config.toml
norm_position = "pre"
eps = 1e-10
final_lr_fraction = 0.05
Rows from block 4 of a small image flow-matching model, named by matrix and row number. Rows with one number belong to one neuron. Each number is 500 + 40 x the weight over its row's rms, rounded and kept within 0 to 999. All counts start at 0. Numbers have three digits each.
Before each neuron's rows are labels from the 100 images, of 14976 (inputs lightly noised), where the neuron reaches its largest size: "responds to" is what is common among them; "lies over" is the class under the peak. Only what is clearly more common there than usual is listed. The data: patchworks of several textures. In brackets: how many of the 100.
# gate: MLP gate (model.blocks.4.mlp.gate.weight, 384x192), inputs 96-191
# fc1: MLP up (model.blocks.4.mlp.fc1.weight, 384x192), inputs 96-191
# fc2: MLP down (model.blocks.4.mlp.fc2.weight, 192x384, transposed), outputs 96-191

responds to: blue (99); rays (35)
lies over: rays (30)
gate.205:564456521473574428554441490522547448546495523541535461524533529489519492509421497568492476443464523443570538468554448429546526467504581520515617494513557544449478465501441430433484497505476499425541523489559456492448471519553521505473528495427476485488486540557519488498462486474437544507
fc1.205:581419526520559504487464520452510513458461520510495443515495485513539499439449454483525489448473529440532476461487518402572501450504472492525524538522572520476520472456472423486480522483459489440525470521529489455468471516505522481494548512489390494507523500551479450420486454477469510508
fc2.205:458552452511463516584592500522500499493476521433432502512475527491540599530535532483510593552511449486467438478494496637401500523490497504463503510438486451496493514531474534558485489473515580559511468497498511546470553531422490515481423492583560487532510428463501538555532515523509498475

responds to: white (73); crosshatched (29)
lies over: crosshatched (25)
gate.50:451524467424542516518524556560473435512554431483519489470476515526520475442491510500545416539479507468509409495492483390569532513392465536479521461538495539491447454400538487500492496496573484446534434509476536501565500527477568474498507527540520505488509527509484495467551455415449487536
fc1.50:552472496577439465499472457425507569485467551521481518508544510493475516554510491512466602489516533520505593484547513596444514510599504466541445532489485474509559560587463516528498496493457503569470533495544458477464495459540454498500521470447471498506515461494527505544459520565544490472
fc2.50:485496484484480530476512538500445499541465526454541512492446576501572566543529518520522470477472544472566434497441417444530490595495509527528521491520477520512484501493582516499464538476507517414506470632561446480596581478483456486467466486491461505428472581546476506461470554518472539555

responds to: crosshatched (30)
lies over: crosshatched (27)
gate.99:505473560427465486518474464480478448550558573455459430553423491481498501517527529514498605562487515493536500508564490515479506504461484478508529513526512440446512398549523516459488503522510521481517533407456519457496414558525476436441532540492429454500482519515526542475572516518478589551
fc1.99:463512548419499485531444509464532436502580527422448436574417465412508526500545532456446551534476561538532470541518514545436491504452501550482529492479504502456490402549498505419506500542504505453479479395463503451496475511468474435493546532468391446501439523511501553507521518541519538456
fc2.99:499524480540510517399466494473515443451548400548509552489480443506464494495458517552510574505564435562482509537535595523464472543416555473475536397487508514454516524462496446532570462491488461576461474508515523510443522534404504493525497494464545493564510448508543474510461477431497489474

responds to: blue (85); yellow (73); rings (33)
lies over: rings (25)
gate.144:477481491540574486452493511539466464495504487510489524505503495487489450452554542498496475482429582466559501489503513475407504413483524493491549533443465429494551477545545574541485518463540444456480520440516531515495493431417600413456537489548495554528417508420480499521521455498578457521
fc1.144:496539390517497523471539508500524550519468470536475521472531535513502473465490547530565511495490506438476489522519519513474497509585574502407480508555478608549532528502501478502532541460494513497493532507500546586439433522520578601457513502449501521528487491571474501483425476446522450507
fc2.144:505513436540533508425480539505495463557492487531468528459470505531505442458509565538526497533498518463521498478446533506473516495522502449452467544464508515466609505451533602547513519447484496467463513477526554573481474457481614458498537503511477493527420521544505539499454504487532435505

responds to: white (73); crosshatched (34)
lies over: crosshatched (31)
gate.121:487558486512510475504475551547458550531401513456517495468507564513561537541449538528520601485501542499508514471555497501480496502480560485525440495541497571601427471465572504532420447518505493462500525537553479501497506487507464451438503492522462480505545493481520547509475535431468576516
fc1.121:499423512549474499501499477497534498486622484531514478489511447486456421435575418481543401475476506470530494522487503495496534507514477527459562534473523401458570527566441489460547576452470423519533478448461546490527527497467583518551535549492560534533465500558482425492517434575507432489
fc2.121:522530503506517461455527555559457514506402520443537510514491571489548575527479550549495554491499544490523519472536466481498476501544510521538442547505534580572458487455609491514434417513510518427489528586574511526555506461542481508433479475507450479501523493472494541525486523474478528524

responds to: blue (74); crosshatched (34)
lies over: crosshatched (29)
gate.74:527511547505464532494479511482584492462535562468637496417483487478533487471512510489489559521467504461493476461403578493450494538507534403496570482513483485441475541497503542485525470515476491539483507523498473449452463515502474485562507478405600530498485434490478473565454450498445524515
fc1.74:518514550478457530503485507490565448511539586480615502425493513503512485499506493493464524561486463460502473453394576516455513508550532403492543479504501482434500565506491549480524417533461501533473506534487490421444461512532461509535480461414598542479456421478476447569464455465458508517
fc2.74:516551538471527504537505467518484545481493485527374525542550470443427478469416485524500470500514488567456555561602498577508476484536516521470485523491516472478534551511471461484619479553488480514516548404473520526467463547520509522511510541573546499556552485441554486573500474437476518460

responds to: yellow (91)
lies over: plain (25)
gate.106:421534451508527479451545430496442496456499496474528484527521488519570522536490479431454499541536554514520503524477492593485471474469516557455528539527523571473503484556478429458512517515502542511504492502485470504537466466460478596592492521519493491536527507507508522445503491453501490494
fc1.106:516460519517484529513560545530449537487461534481513481440430544489445596474519518523485551543439489484480440517440532487430431447492410538493470561419443475470508519457514554516546499465501552481484441489520514602463567514452475479456472479550569519475496537467483457504551496532535467522
fc2.106:508431430476613501500428469525498464501522496542526431496588488415507500484532533464454506478540495463467488480517464518555507454439534464475550502528476456467486473512488452498515516555489502456532521487496441454522419487527516493481475533535461489447499501577441437426497564494446564450

responds to: white (86); rings (32)
lies over: rings (26)
gate.268:511443527518531480446474541539443507466439506427482435463454508479520451482531525575515493532451509467503458511515529478433470507476481448427524497503442482454511501510475504537525507464534496429462462483542503471579423477420494420520426474527477454563450567447559519495587508502509507522
fc1.268:464569530561507517491546504580475476503473467448452465419520543531489516505484559494497502498493516522484482531553509522551488499551528615489476469513450515521520482488514541556509485453524485464532531558532471509558454433492523556565576545491385450527519443482464567494517494442494490470
fc2.268:527466494514516499465495511563466496529461479420447486466493524509489509527496526533503500568508503496482464560505508512422492530476475573435458497509522481486493494476462496538518459446520482414506520509548525443594430450495545519559456524505443409559537503478490560512571522536509485503

responds to: white (74); crosshatched (30); grid (27)
lies over: crosshatched (25)
gate.244:440483489514489511481483477530446458504521489582489443514493527438576455556511490547466484449469487499508477517443545556467497550535520416511491525476496505524507518549492469511509567444469430429530540581493458441496435525548522502481446472503410520510494545472554485437413579546491511499
fc1.244:439506567519536464515464495458451481495486496516449516552485510426490457469533458536498450480547425501457451464389500482472481464426467427538541506548515485471433495476488458511543486513495506517443542489447507518419429524520541504536489485491436591569517526473565512489433476550514537482
fc2.244:512535543511470495426461478443523462513468457466496516538498469490432442443533476443472495492574441531465487480467499472507449440439465533569509518564508509421411524420469508517498500578488557556476524445485515552437491504487540484554486518477470578550565468530515528541483499515505520511

responds to: crosshatched (33)
lies over: crosshatched (27)
gate.258:547473535532526477469612490474517488528457490498485505461464444498585518547547481463518524520512483466466446512459512448477515474485501446527462487432498516551483469540420476523544484406552571520534446493516439561431532445454522485433544473583475527532463435467478415483491511534469435513
fc1.258:468518493523477533510482521479466499525540511541523507556475627501488494510475502498522517481475619453497476433527489508479505494505459465497552471475452440426513541480530543493420513520535477477558543572540498428488516520530486498549463508462500496461505570510478593489494484496457515472
fc2.258:483443468553495519623584503472510527578452497499553487532458564525553526543540534512494474480472556415474419436471488441431540483522527431544496483428474523498524528525497505514405518441542539462523525583532459515452549472465508491499506438512460492467429548497482472436462502549466487541

responds to: rays (33)
lies over: rays (29)
gate.51:547528514488533547452496518509567499448552493446454434519573487463545467453574470499441502370458610452481470538504513563467538501554424503440564492491540414530477490563534541485423577539492546522529450513558516504528522504531528466536456548539431508468446469528536538462506549452500510533
fc1.51:498513500504482469497563531498407429537521435470511572523506494536458399478520551522519506512500460497503488497442513456516610534486454453524461461518520502400479499490504493497513447566491491547477436463461472508508524454459486438492441609457562514545519469504487543491537467491476507484
fc2.51:444497497498461513511568487458422446574502438473465579516464494505475468467471543497531524527488438417507485434386560459548505564486502516500484468472452572419473557468499486428536425487478482522545508472484426531464466397415474505426470535460527545541550476481504541490549513514478509499

responds to: black (96); rays (32)
lies over: rays (25)
gate.43:525514463523510518503396501555474517444513505525486456461462542581513521469524524546473488476447436448517508510459490545493488476538538515497529492458470496477456549530590531498555554596526532544480477488443502490458487485514456468563531563486470514523435531484584461564502532493476485516
fc1.43:454522472516443481493487458521468553490516485486446461479406486469515516477492514475491505536536430462519516519561454543451434453566440462460523499545493490448549482514562535475460498525521501532529526535498510476497429532534543572530532425487520532497420520521508502538497506475522465491
fc2.43:500475472565577488484451494579481494508483458524540459425452499558497560499501488498493513486552485468560562499510507538523556460514574494464500557471445492493521486453479475542528489534492535529539454518511515534482517525585543486577511476442528461520439517525510494536558524474524444462

responds to: white (75); crosshatched (34)
lies over: crosshatched (27)
gate.44:512491509507523527514463524492398524526534466487507516549505460561494442421511517542501483525513492470461501451413493508527505536499554480443572511524483556459461523462459506473486573461500507514534516569540379453512564466524474503472554487481516563557512503475464442559508485499475472576
fc1.44:433518528511446459480529462510561527520492546501488462410420562447521540605439463492524512470473560476546496520604524473478490498512451575566448487508472466577538454552544517518501427499485477498500449399484612552551451503450532482532473489514495483435490534516523562494533475492500518491
fc2.44:463514500486489515499521484556450499528488564454538511520475531542542490505501540523503473510468515493550449457422490478492471570478509553548511504534532569567508462489539498539448553447494514446514510562576485492591564479537513520446510464457443552408464534519409525484542484496435487576

responds to: white (77); crosshatched (34)
lies over: crosshatched (28)
gate.90:539511533470478477499490526498544493526508590494565428501501502528582457511504487526464394504515513502531514453482495459531503562470483547496547544380493540439475448551577470461488512516565553540453483504578464484531524432491461475476480520452494458397486554460424504544568460535537392463
fc1.90:505502449522551502484488483471461461441506435481425571524525491468445542448505506465488592492500491484500516552524503535456504463551528469502474449592484461563506538440423514508517504478410462429540479522458524535481463548487542537511504480566484535553492474549580498471435545473459612568
fc2.90:503487510501473504516558530461491474553479547466552489521490583475546472549511508541489390517476516521506491508447430447535522581481519520482471479445523552546446504524602479455429541449567534460472502564550447506566562466475477478411505518478454473410502522514455504472523497516456460507

responds to: crosshatched (41)
lies over: crosshatched (35)
gate.49:475514484496520478519518563486466495502472545414457544511536517468476426457467482483521492491465529504465468440520556538493492543514533543482470492511512475515442488615473495421533468503472533551509491547406557582456520472468533478452462510581456571534506518497409555477477454574469453520
fc1.49:505480530498484516494496454526526500505541450591534476467456482536530565548559528513486530527525461492533520557476441468470528460482443453512533504468513542464554505395535514567487543484524450455485485477586441425562479522512472496564534482435566449454484488503596450493533520435516550493
fc2.49:472459471495511518400555564452508497511479518481560521465414557511572474545547567496523515494462526480526456478425463449516521578482509504531526452474511581529515490505573512467454531452523536447464454595570482482555608463532457470484505465501456517393436582535496482432506514544485511566

responds to: blue (75); crosshatched (31)
lies over: crosshatched (25)
gate.269:489490489511499502499475435415522565481465523485564451469573481477523491519503485496486527512483506518507491487548491430444451494426548571533522540491482565528567476559548520527503465575429575506447486490578490500516467534504463569558501445464434509455476508528488536516452476487521436487
fc1.269:471554543501500514520504580575479410513546469525427528538397528523479553498492481499494464505537503495504526530469517563539480542595484439462478434510511453485439504427468470431490509420598424499571513507447511466511525457506521483473515546525544526539495461478544460519529520516498543519
fc2.269:479476496500444497392546531448572482503506546471576490533473530506552536507612554491503532500466476453504408410447510480495495517504510443497500457424464498494504494470481536449409451441516554466439507541462536507505529431478510499497497472495421459487436541553495453434433529521546490511

responds to: blue (82); yellow (74); rings (34)
lies over: rings (27)
gate.18:495456525528510477469522454482495497549464483583455511481490489449441537519501463534516484547474510491490568511456498467449491428454527490509492542425453478482434450583461461551438565437475456483498563489483556548549470433481535525477477465539552526440410476575507467577524482446543460515
fc1.18:485492485515477495522484512547481518548529460447515439552535503433538457492488531499486431437522515493532529531547451504507469563558487454504486494557482492450486499479578498496450475522458581540433524501478462458513433569522595520490494544529570514527509497485459542412511475513496483485
fc2.18:443500526486494508423474514508520461611487451447547436543501468427470524491515516529551454488494436482540479493537479521452519536496498435501512508511486510459471454536556493564394480517470547486476523474480471515573450547477589433479505490568560501477442510541485515516484453470458438491

responds to: white (76); crosshatched (28)
lies over: crosshatched (25)
gate.11:502516457530501483471548445493486546544469519469573479509441620522550482503526485495430513538456481482484478487489494451502455507473565522470505509475517508535501553436593527486466528474430587434502533545493472488492464535479503479518552495443477565535509521565541534560474523499503468487
fc1.11:491479575444511505485485499515454479448500465515375516478556366484477518524505545481572516495514516511506543543513507575502469497516468498538549515517516513481486486548392501460540502538602419521488480478540559510485536479455488496501437493545475506483509464452464457450517517518524557451
fc2.11:475538466475502506511600479529467505521450515443556479481445564513577515536539525485498501553443513501461477457442490489521503484480528523496508462490490508565443498469558495497482480448448554409489532627563485485507496548497490480486560523438417523490479509516510521516447558554512490479

responds to: checkered (35)
lies over: checkered (30)
gate.86:484536486496477510508490473503521482534520558445531458487445499480589471512470488526544513528514530456510538474441446538542507474480505529431478477536512564562586477481436449510499498494551481477529533483508546526473637548448471501447522505445511425457468512527496599476560450480470516546
fc1.86:542530458493485521484517560515502519431434475544539504515514495540470495449488484488513441498467454485482505498569536479489500501612511434529478471517508468460490479494585479455448479487440431540497542472512501481490420479546560500463550512557550529591448552443510556513489490533517473512
fc2.86:490485474433478501535513447436568491451479503494488527511486488414557487544543414512456599543526517554506486478365413511460520460394478537517509574500506469513501565495486485515480547455537535476494515523503532521520561554463436504521455481485501420450512515551542467468463447566457515505

responds to: red (95); rays (53)
lies over: rays (44)
gate.70:530475486501496517482509457481414549475512606463525475432492530549494455501546502481487451540458462394440410522507499492461521480522475551455465570411410541563516475487523558514577498525576470499473446484483534546548492538415464482508485533505508548534488498487460528527573501526551491573
fc1.70:439533484508496476486426510481464509527465523482529515478451464471518518486462526490480424498550513549512469484512473495507403559463509510492502506518368505540549516533493523446472470493468519506521526519478498587554471561484518524533541438466510534555495486486466506519497501479525484511
fc2.70:550477499497528522447464485506459510496515492470543482438416488574464473483470558490513416495530509464498424487521526445502603546530455530481467562442596528543504501511497541445573487520490463465473483471463499560515468547494484451535512506497518506528511518462446576526536427471540474520

responds to: crosshatched (39)
lies over: crosshatched (35)
gate.297:487516509600531480523472429428492438456411470456485501474448490423538412495532482526483512451483487535432514557507507483517493506506499604519505511478442449532528506429530450564535549524464532447472454452460538513502473547492463485468524479461579466507569459508526514529555460459491496447
fc1.297:454505496538506477526491448434497447430456528460445489504452514426524464488547495539455414496508442527453520528450487473517465513531480641527484485447527489521533481363493500541473546490438546461462523483460522542509528558510478463457506515468531487495565480541502505589538466475507513422
fc2.297:531522543501525466435473467566527526482513462506428462531546473501425496465426516500483470484577465508493522539589548536421493481507527518511485526495504448533529505478483500530556488517472520472540509435466509524426453549518565526519539528503543523528573480450440515545520479412519503470